{
  "arch": "mlp_mixer",
  "model": "image classifier",
  "dataset": "pen-drawn characters of a made-up script with 800 signs",
  "train_examples": 395000,
  "image_size": 32,
  "crop_scale_min": 0.8,
  "horizontal_flip": false,
  "translate": 0.06,
  "targets": ["sign", "strokes"],
  "num_classes": [800, 4],
  "norm": "layernorm",
  "norm_position": "sandwich",
  "activation": "gelu",
  "mlp_ratio": 2,
  "parallel_block": false,
  "inner_norm": false,
  "patch_size": [4, 4],
  "conv_stem": false,
  "layers": 6,
  "width": 512,
  "mixing": "mixup",
  "loss": "cross_entropy",
  "init": "trunc_normal_002",
  "optimizer": "muon",
  "muon_scale": "match_rms_adamw",
  "lr": 0.0031,
  "momentum": 0.9,
  "nesterov": true,
  "orthogonalizer": "newton_schulz_5",
  "adamw_lr_other_params": 0.0015,
  "grad_clip": 1.0,
  "steps": 21400,
  "batch_size": 128,
  "epochs": 6.9,
  "lr_schedule": "cosine",
  "final_lr_fraction": 0.1,
  "warmup_steps": 640,
  "weight_decay": 0.02,
  "adamw_weight_decay_other_params": 0
}
Rows from block 3 of a small image classifier, named by matrix and row number. Rows with one number belong to one neuron. Each number is 128 + 32 x the weight over its row's rms, rounded and kept within 0 to 255. All counts start at 0.
Before each neuron's rows are labels from the 100 images, of 14976, where the neuron reaches its highest value: "strongest on" is what is common among them. Only what is clearly more common there than usual is listed. The data: pen-drawn characters of a made-up script with 800 signs.
# fc1: MLP up (model.blocks.3.mlp.fc1.weight, 1024x512), inputs 0-85
# fc2: MLP down (model.blocks.3.mlp.fc2.weight, 512x1024, transposed), outputs 0-85

strongest on: only straight strokes
fc1.345 [ 84 153 154 128 111  65  95 113 140 114 125 134 122 118 115 121 119 115 140 145  46 103 156 158 116 150  85 147  96 109 156 111 152  76 110  85 135 108 172  95 104 139 149 173 111 147  95 130 172 141 160 108  85 137 128  94 139 141 126 147 118 101  97 124 107 139 101 187 170 123  77 135 216 150 177 145 108 124 154  83 108 135 136  98 165 153]
fc2.345 [117 142 189  87 133 126 110 201 194 117 166 110 129  99 110 156  60 103 115 141 137 135 129 144 140 145 143 118 173 142 167 133 129 154  59 160 143 135  83 118 127  93 137 167 133  96 177 127 116 138 114 115 118 120 166 221  75 161 172  83 184 178 135 113 171 112  75  96 106 104  61 124 114 100 108 185 165  98 141 120 161 182  73 157 117 121]

strongest on: dark on light
fc1.394 [177 136 148 137  89 129 100 167 131  82 162 174 160 121 123 119 142 101 153  49 119 172  97 149 148 148 133 159 195 133 118 134 155 123  65 206 177 129 120 114  90 118 156 178 161  71 144  69 115  80 132 152 148 134 134  79 149 171 104 147 100 160 167  79 109  80 102  71 158 141 170 120 133 107 162 121 150 112 122 154  89 109 166 107 132 116]
fc2.394 [142 177 138 108 169  75 129  88 110  95 124 131  97 105  96 114  90 180  87 132 147 119 171 135 101 145 109 133 123  97 106 117 142 128 118  99  77 139 104 106 183 127 142 139 130 148 139 171 112  92 146 149 104 117 184 138 117 138 108 155 114 117 137 188 137  72 174 118 165 128  95 129  77  85 156 164 147 126 112 109 132  94  84 119 149 121]

strongest on: only straight strokes
fc1.104 [136 126 161  96 144 136 106 192 109 122 151 172 139 118 155 160 169 125 157 150 105  99 131 154 138 165 162  84 174  88 162 160 173 103 124 117 148 118 111 135 115 137 133 146 147 131 192 102 133  98 107  94 113 115 109 112 149 155 111 137 165 146 199 138 162 126 160  85 180 157 126 136 151  65 128  78 136 106 159 115 156 143 116 122 146 160]
fc2.104 [174 130 110 162 155 130 110 114 146 163 127 178 102 189  90 134 104  61 143  98 139 181 187 101  90 144  78 149 130 116 137  93 128 156  94 102 181 182 111 129 112 135 131 119 130 145 104 110 142  91 138 112 143 144 135  93  95 125 134 153 144 121  93 168 132 204  47 128  53 172 132 167 119  91 113 155  81 173 134 106 168 147 118 136 123 128]

strongest on: only straight strokes; one stroke
fc1.593 [169 128 136 122  75 122  90 159 118 160 119 170 111 149  78 164 117 145 115 136 101  94 116 142 122 127 129 177 147 124 106 137 139 201 124 160 126 112 124 120 149 117  40  85 158 124  68 114 103  98 143 172  99 137 146 120 172 117 173 156 171 207 131  89 156  65 118 177 126 172 160 113  44 152  95  88 121 128 145 142 158 163 131 156 115 182]
fc2.593 [ 93 151 126 152 101  88 114 125 154 137 114 204 117 145 183 132  78 134 102 143  72 107  28  74 141  62 191  94 152 152 137 173  69 172 151  94 139  96 132 124 178 153 146  58 140  95 212 112  82 136  85 152 154 112 190 116 136 106  84 163 145 123 142 117 162 160 118 139  96  94 152 134 131 141 136 140 161  96 126  67 112 100 158 153 143 141]

strongest on: three strokes
fc1.569 [122 132 173 197 115 137 152 173 108 111 210 155 114 117  71 179 150 133 198 129  73 194  45 141 119 154 138 131 111  44  96 135 132 130 141 141 163 117 173 110 148 109 196 191 171 101 119 137 125  57 109 121 114 197 135 110 152 128 168 130  86 168 130 166  42 121 160  67 119 107 155 129 130 162  61 153 122 144 155 149  81 161 111 121 101 135]
fc2.569 [114 127 128  65 143  62 149 148 164  53 157 145 137 104 163  90  98 108 102 151 180 129 132 102 113 168 160 127 116  91 190 148 102 141 143 133  84 122 156 134  97 147 100 119 211 101 152 168 103 138 144 163 131 143 132 172 114  92 108  93 153 121 139  26 127  97 107 176 134 114 131 128 197 103 102 136  95 190 132 122 135 138 198 179 157 200]

strongest on: four strokes
fc1.156 [ 69 125 149 154 115 138 145 149 115 186  96 183  61 127 132 150 140 154  77 173 134 147 104 168 144 110 148 127  91  74  86  83 126 135 141 148 142 135  95 148 117 122 135 156  93 159  51  94 137 173  95 107 138 184 130 154 113 112 125 155  84 133  76 116 140  72 141 120 125 126 152 158  57 134 158 143 109 192 135 145  88 133 108 148 187 112]
fc2.156 [107 132 151 130 130 143 138 192  79 105 150 130  97 142 136 102 118 163 116 124 104  70 133  67  85 149 143 160 172 122 139 114 158 137 148 131 131  97 111  98 138 118 144 137 185  81 107  81 132 193  95 117 110 155 131  99 105 126 127 139 134 109  88  94 115 123 155 162 131  95  95 100 199  95 121  76 134 140  88 120 151 129 171 133 107 165]

strongest on: thick pen; four strokes
fc1.568 [137 174 129 162 159 181 120 162 145 149 117 136 110  92 162 106 103 120 111 107 144 100 135 130  85 185 172  93 118 122 178  97 164 141 152 138 105 186 143 116  83 105  87 117 141 138  62 151  96 132 158 130 126 120 120 102 140 144 162 129 175 113 137 148 140 112 104 138 171 161 102 123  33  71 122 179 127 164 160 154 102 119 147  51 121  64]
fc2.568 [144  95 166 112 116  99 117 116 128 132 119 134 148 174 128 120 187 131 124 156 144 159  86 130 131 135 120 103 115 102 134 161  96 223 136 147 120  86  75 112 143 108  89 125 167 120 107 125  82  97 172 151 121 102 168 194 176 126 178 166 146 100 137 124 118 135  99 114 123 138 119  85 107 172 147 177 206 113  82 133 128 128 153 186 146 157]

strongest on: only straight strokes
fc1.412 [ 99 168 173  88 131 101 185 107  95 184 115  94 112 131 165 119 129  95 121 120 118 182  99 124 120 145 173 100  54 130 156 104  96 132 135 181 141 129 123 151 160  99  95 165 110 131 159 162 104 150 132 101 174 108  86 112 141 185 156 156 140 133 126 186 160 118 113 103 155 161  93 169 107 135 140 117 180  74 117 119 143  95 123  95 126 126]
fc2.412 [123 137 104 182 105 112 160 130 127 139 160 126 132 137 127 134 118 131 110 195 144 127 139 128 149 134 113  89  83 121 139 113  80 120 121 163 114  69 128 128 106  94 103 135 140 113 120 117  28  96 118  84  83 123 147 154 147 131 126 101 145 158 143 104 155  89 132 106  91 142 167 138 148 153 115 165 182 179 110 197 152 130  99 219 143 137]

strongest on: dark on light
fc1.501 [107 180 116 177 128 150  83 125 217 113 109 192 130 112 148 146 203 169 145 120 114  93  91 118  56  86 133  79 120 136 147  97  47 105  81 159  98 147 129 162 140 144  72 135 214 132 191 143 122 105  91 130 113 127 104 189 151 106  51 108 104 106 162 131 212 111 129 123  76  86 102 128  69 128 137 143 141 118 168  73 139 150 109 119 147 128]
fc2.501 [ 83 125  95  71 132 125 129 104 134 154  78 116 127 134  72  81 111 154 160 103 133  61 118 119  90 178  79 164  94 110 196 189 120 111 143  84 132 130 111  84 121  47 146 119 128  98 159 116 111 171 158  76 147 129 123 131  82 107  60 124 114 117 114 104 109 129 176 111 200 108 107 103  84 165 179 179 154 171 125 144 112 128 114 179 136  86]

strongest on: four strokes
fc1.94 [ 85 103 147 121 127 113 130 170 153 138 136 145 137 173 122 120  56 117 106 122 118 238 107 213  60 166 122 162 160  81  88 116 116  87 164 137 112 164 180 109 119 126 143 145 140 134 125 108 117 152 128 143 138 179 121 173 104 152 123 128 126 103 131 108 145 169 110 132 129 166 182  82 123 123 105 168 146 127 112 132  90 110  90 150 191 120]
fc2.94 [153 126 144  91 129 103 180 163  99 105 118 125 107  95 110 157 110 141 142 114 140 103 170 127 169 110  83 144 115 148 207 124 132 128 149  82 169  80 131 108 128 130 166 100 129 170 152 133 156  52 143 214 175  55 106 115 117  83  68 115 159 155 152  69 140 134 145 108 142 150  97 200 166  79 143  47 143 162 111 161 130  65 164 144 154  91]

strongest on: three strokes
fc1.175 [160 163 159 124  87 142 133 127 109 136 137 160 185  60 156 127 116 146 221 114 133  96  82  75  88 120  36 110 181 147 130  46 154 150 137 127  92 121 109 118  62  83 139 168 131 127 170  81 176  74 135 162  89 173 119 138 144 112 128 187 103 125  84  95 119 176  77  76 162 119 131 114 125 142 106 151 160 174 104 137 138 176 141 137 119 106]
fc2.175 [117  69  97 126 141  73 102 158 173 144 144  77 199 168 129 149 112 122  66 115 106 185 161 113  93 188 147 119 103 141 191 145 104 112  87 158 123 154 121 173  66 151 148 161 148 100 119  90  92 156 154  52 112 113 133  57 153 145 121 135 146 139 134 147 113 133 130 155 169 149 167 146  76  97 169  76 105 106 145 165 161 130 129  95 132 115]

strongest on: one stroke; only straight strokes
fc1.36 [101 180 112  62 105 156 118 106 113 111 123 122 127 101 176 133  88 189 104 192  77 162  88 160 204 219  84 139 103 180 162 143 134 124 117 151 174  94  93 103 135 101 106 132 146  81  91 129 104 150 114 118  93  98 102 139 104 173 124 164 116 109 105 116  91 137 113 166  99 168  83  73  73 103  98 157 127 108 126 106 144  89 159 109 104 130]
fc2.36 [116 162 130 105 117 169 103 100 115  87 104 129 169  94 115 162 119  49 115 119 116 116 109 132 122  63 102 165 108 169  98 134  70  80 135 131  92 145 163 159 140 118 155 153 108 127 137 103  76 116 125 108 155  86 127 143 148  40 131 100 125  97 122 152 149 130 149  66 101  82 136  91 116 124 194  72 130 131 128 128 149 129 119 174 145 126]

strongest on: thick pen
fc1.635 [186 137 123 130 167 106 157  85 152 115  88 153 161 167 115 103 138 122 101  93 134 156 119 149 147 126 128 151 151  97 168 111 168  95 120 113 111 136 146 103 127 138 174 109 130 107  96  67 127 107 134  98 107  77 110 124 154 137 196 119 117 140 143  87 115 148 116 102 121  73 121  93  94 110 155  96 191 142 130 107 130  74 106  68 135  90]
fc2.635 [132 148 150 130 115 124 107  88 125 177 104 118 114 113  33 173 155 117  84 112 168 175 131 132 162 144 139  56 144 129 156  82  82 163  81 148 103 128 100  86 139 157 173  60 178 142 134 162 117 117 122 127 102 109  93 159 128 159 130 101 161 148 126  89 167 102 174 123 124 123 164 100 133 143 186 147 126  87 151 106 153 180 119 140  98 141]

strongest on: only straight strokes; one stroke
fc1.190 [148 176 179 132 146 125 139 152 108 115 119  32 124 122 141  97 163  80  97 115 138  70 181 117 163 106 111 119 138  89 137  70 113 191 151 124 121 135 192 140 166 118  67  91  83 120 143 115 171  93  59 103 126 101  71 174  93 102 137 102 117 101 170 147 170 187 164 175 146 142  71  77 132 220  92 100 190 153 130 108 225 113 154 167 174 174]
fc2.190 [ 99  88 153 130 111 153 115  69 167 132 122 110 104 117 140 173  50 201 114  95  63 146 163 155 183  73 109 162 156 110 100  99 170 186 136 137  93 203 152 137 136 130 145 172  89 109 156 126  90  97 109 139 134 157 165 135 132 129 108  98 179 126 133 117  65  71 112 120  77 110 170  80  73 176 100 149 135  95 117 109 123  91  96 133 110 137]

strongest on: one stroke
fc1.712 [147  64 113 143 160 115  73 110 200 111 148 128  76 121 116 112 105 105 138 135 150  89 180  89 146 134 158 104  86 135 100 174 120  95 150 138 156 189 110 134 187 151 102 180 126 134  79 154 124 158 106  78 120 157  89 138 129 123 106 165 138 115 167  77 137 182 137 144 186  95  56 115 170 165 134 127 154 134 131 111 186 132 152 155 147 200]
fc2.712 [149 131 139 120 129  98 133 204 139 161 134 157 112 127 143 161 205 103  78 137 152 172 129 165 143  95  89 128 131 125 146 116 147 164 166 130  95 108 161 170 123 122 117 125 170 134 112 190  98 139  90 120 138 151 127 154 118 117 110  81 123 159 141 132 113 149  82 142 161 123 118 153 183  93 101 106 127  98  66 172 130 203 217 119  93 120]

strongest on: only straight strokes; one stroke
fc1.450 [157  80 168 115 135 139 126 113 141 109  95 103 173 107 159 106  97 108 113 106 194 105 129 102 133  71 103 105 115 140 155 102  82 128 129 176 108 146 111 166 169 110 136 162 167 151 117 168 108  97 118 104 119 124 153 164 158 154 173 108 165 137 117 127 144  77 141 163 141 106 177 164 121 102 155 148  89 114  51 125 128 180 158 181 140  74]
fc2.450 [127 215 113 144 102 133 134 143 175 153 152 110 105 138 139 130 152 122 103 141 107  96 124 106 111 125 131 104 101 119 140  92 128 124 111 128 137  69 101  79  98 109 162 142  79 139 161 120 105 154 111 114 118 106  98  75 115 101 134  88  89  77 138 117 130 144 149  76 117 167 112 146 146 159 142 154 189 127 138 149 110 106 111 159 115  85]

strongest on: four strokes
fc1.690 [174 141 144 118  87 165  64 126  80 135 142  72 125 145 105 138 129 114 129 137 151  97 127 119 126 138 204 152  93 123 168 118  77 115 114 145 149 159 145 108 149 138  89 116  96 179 213 148 158 134 116 113  88 112 173 132 108 155 143  84 138  92 104 105  90 120  67 108  85 141  95 163 175 165  71 177 120  86 195  93 113 118 106 164  85  97]
fc2.690 [171 167 117 124 115 100 150 108 240 147  80 157 107 142 166 113 157 178 108  87 181 112 146 104 167 110 113 146 174 181 150 162 129 143 167  91 143 126 106 105 104 137 167 159 152  72 129 148 138 147 175 126 143 202  87 122 171 111 115 156 165 157 140  88 180 130 137 116 124 178 157  77 150  86 134  81  77  87  73  97 137 133 140 153 107  86]

strongest on: two strokes
fc1.582 [135 154 125 146 153 117 121  53 112 114  43 157  96 123 204  99 156 130 167 162 196 119  98 119 157 137 146 141 140 104  22 147  76  87  77 122 107 174 108 143 110 146 118 110 110 139 108  85 144 137 130 108 126 105 150 129 153 140 150 162 121  83 102  72 116 151  78 141  73  94  95 119 121  92  83 182 120 121 137 151 127 127 176 139 150 150]
fc2.582 [146 110  94 135 190 154 171 113  93 149 103 136 121 153  88 134  12 135 145  95 157  94 147 170 103 152 103 112  20 105 183  92 125  38 160 145 114 147 153 120 137  83 168 149  96 128 131 184 185 115 137  77 167  91 110 149  97 119 129 169  89 180 179 139 108 112 129  96 190 147 185 198 173 159 123 138 106 138 154 123  79 138 141 143 109 123]

strongest on: thick pen
fc1.12 [111  86 171 166 155  91  89 155 121 144 106 170 133 182 195 114 108  86 132 136 127 127 124 111 158 129 183 106 159 142 103 156 146 150  92 176 123 151 222 111 148  76 116  60 120 154 145 137 160 111  94 114 122  87 141  89  98  94  95 156 164 179 159 122 149 117 115 136 105 118 124 123 112 123 133 114 126 169 157 152 141 131 137 149  76 111]
fc2.12 [208 126  94  85 124 134 129 116 140 165 106 120 103 111 120 154 167 104 133 166 174  97 132 120  92 125  87 103 110 111 120  77 123 111 170 157 120 117 148 108 177 124 152 112 147 173 120 152 158 100 123 129 123 144 133 117  78 160 158 181 112 165 164 125 140 131 157  84 129 127 152 198 143 159 133 134 145 116  92 113 168  90 130 106 119 139]

strongest on: thin pen
fc1.78 [146 114 128  47 128  97 171 158 144  91  61  84 198 154 144 105  82  91  87 139 142 116  64 100 125 119 162  78 106 131 105  95 113 152 144 128 148 140 180 116 105 181 133 131 116 138 169  83 116  88 103 184 157  95 147  75 146 147 164 130 125 125 164 103 150 189 142 122  99  93  94 124  67 167  96  86 146  71 160  95 125  82 125  96 138 120]
fc2.78 [115  90 130 170 114 158 138 141 105 108 191 193 118 134 150 129 131 129 168 108 174 144 153 162  84 107 154  85  88 103 164 124 130 106 159  86  91 111 109 123 121  81 113 143 124 106  80 136 124 137 117 158  99 108 100 132 136 133  51  68  95 131 111 192  89 153  73 123 104 166 148 139 163  88 128 181 152 143 141 213  88 122 128 126  84 138]

strongest on: thick pen
fc1.298 [203 142 172 102 151 142 186 117 145 105 130 115 146 125 161 181 125  85  75 108 107 175 149 117 152  77  72 136 105 143  85 134 104  91 104 153 174  85 135 162 157 109 139 143 160 136 149 147  94 161 130 137  63 150 111 101 126 101  91 187  97  42 123 105 147 112 110 136 115 113 118 223 108  92 146 129 141 136 182 126 143 109 135 102  92  99]
fc2.298 [ 91 111  98 153 133 109 111  98 178  91 128 180 143 168 131 145 147 156 145 114 109 101 159 145 179 135 174 152 141 173 120 178  94 170 166  76 106 113 109  98  66 110 120 171 157 107  48 151 138 119 143  78 178  76 196 141 116 112 110  70 159 161 155  73 145 152 114  83 182 165  72  83 120 162 117 106 138  82  97  93  77 184 202 138 116 188]

strongest on: only straight strokes
fc1.558 [148  57 148 120 185 136 101 112  96 140 110 115  95 116 134 133 124 147  80 133  80 177 112 109 141 112 124  64  93 164  76  82 133 168  79 178 148 113  95 155 112 170  73 137 112 161 119 163 141 193 168 113 156 158 138 111  49  92 163 103 103 157 169 116 139 137  98 130 133 101 155 146 116 134 128 149 106 108 167 162 106 113 156 156 177 122]
fc2.558 [103 148 118 127 158 148 139 158 112 159 127 162 134 179  50 115 122  81 108  71 123  94 164 120 135  96 101 137 114 133 134  99  94 130 146 169 133 127 137 139 165 123 119  89 151 140 168 132  86  83 170  95  72  80  91 134 164 198 126 110 187 156 103 184  87 105 109 115 150 134 129  77 107  95 160 136 141  93 112  97 131 153 167 105  85 189]

strongest on: two strokes; only straight strokes
fc1.699 [112 115 111 132 102 107 201 103 123  60 127  68 161 105  90 131 131 111 127 106 167 111 159 150 209 117 132 123 156  97 180 153 146 144 139 139 145 144 140 149 121 138  99 149  97  74 156  62 122  92  96 149 139 118  76 108 146 166 125 109 148 122 111  92 111 131 113 171 139  67 142 165 114 120 181 192  89 198 153 109 149 112  62 112  89  83]
fc2.699 [173 103 136 117 181 112 148 196 203 138 124 126 195 164 115 177 100 120  32  79 106  66 151 136 137 151 157 136  88 104 108 160 141  60 112 159 139 107  92  98 118 143 189 126  94 150 139 114 144 165 106  84 151 133 109 148 139 172 128 114 118 173 119 101 167 100 146 111 140  97 177  98 131 152 137 157 108 111 137 113 150 135 132 131 138  96]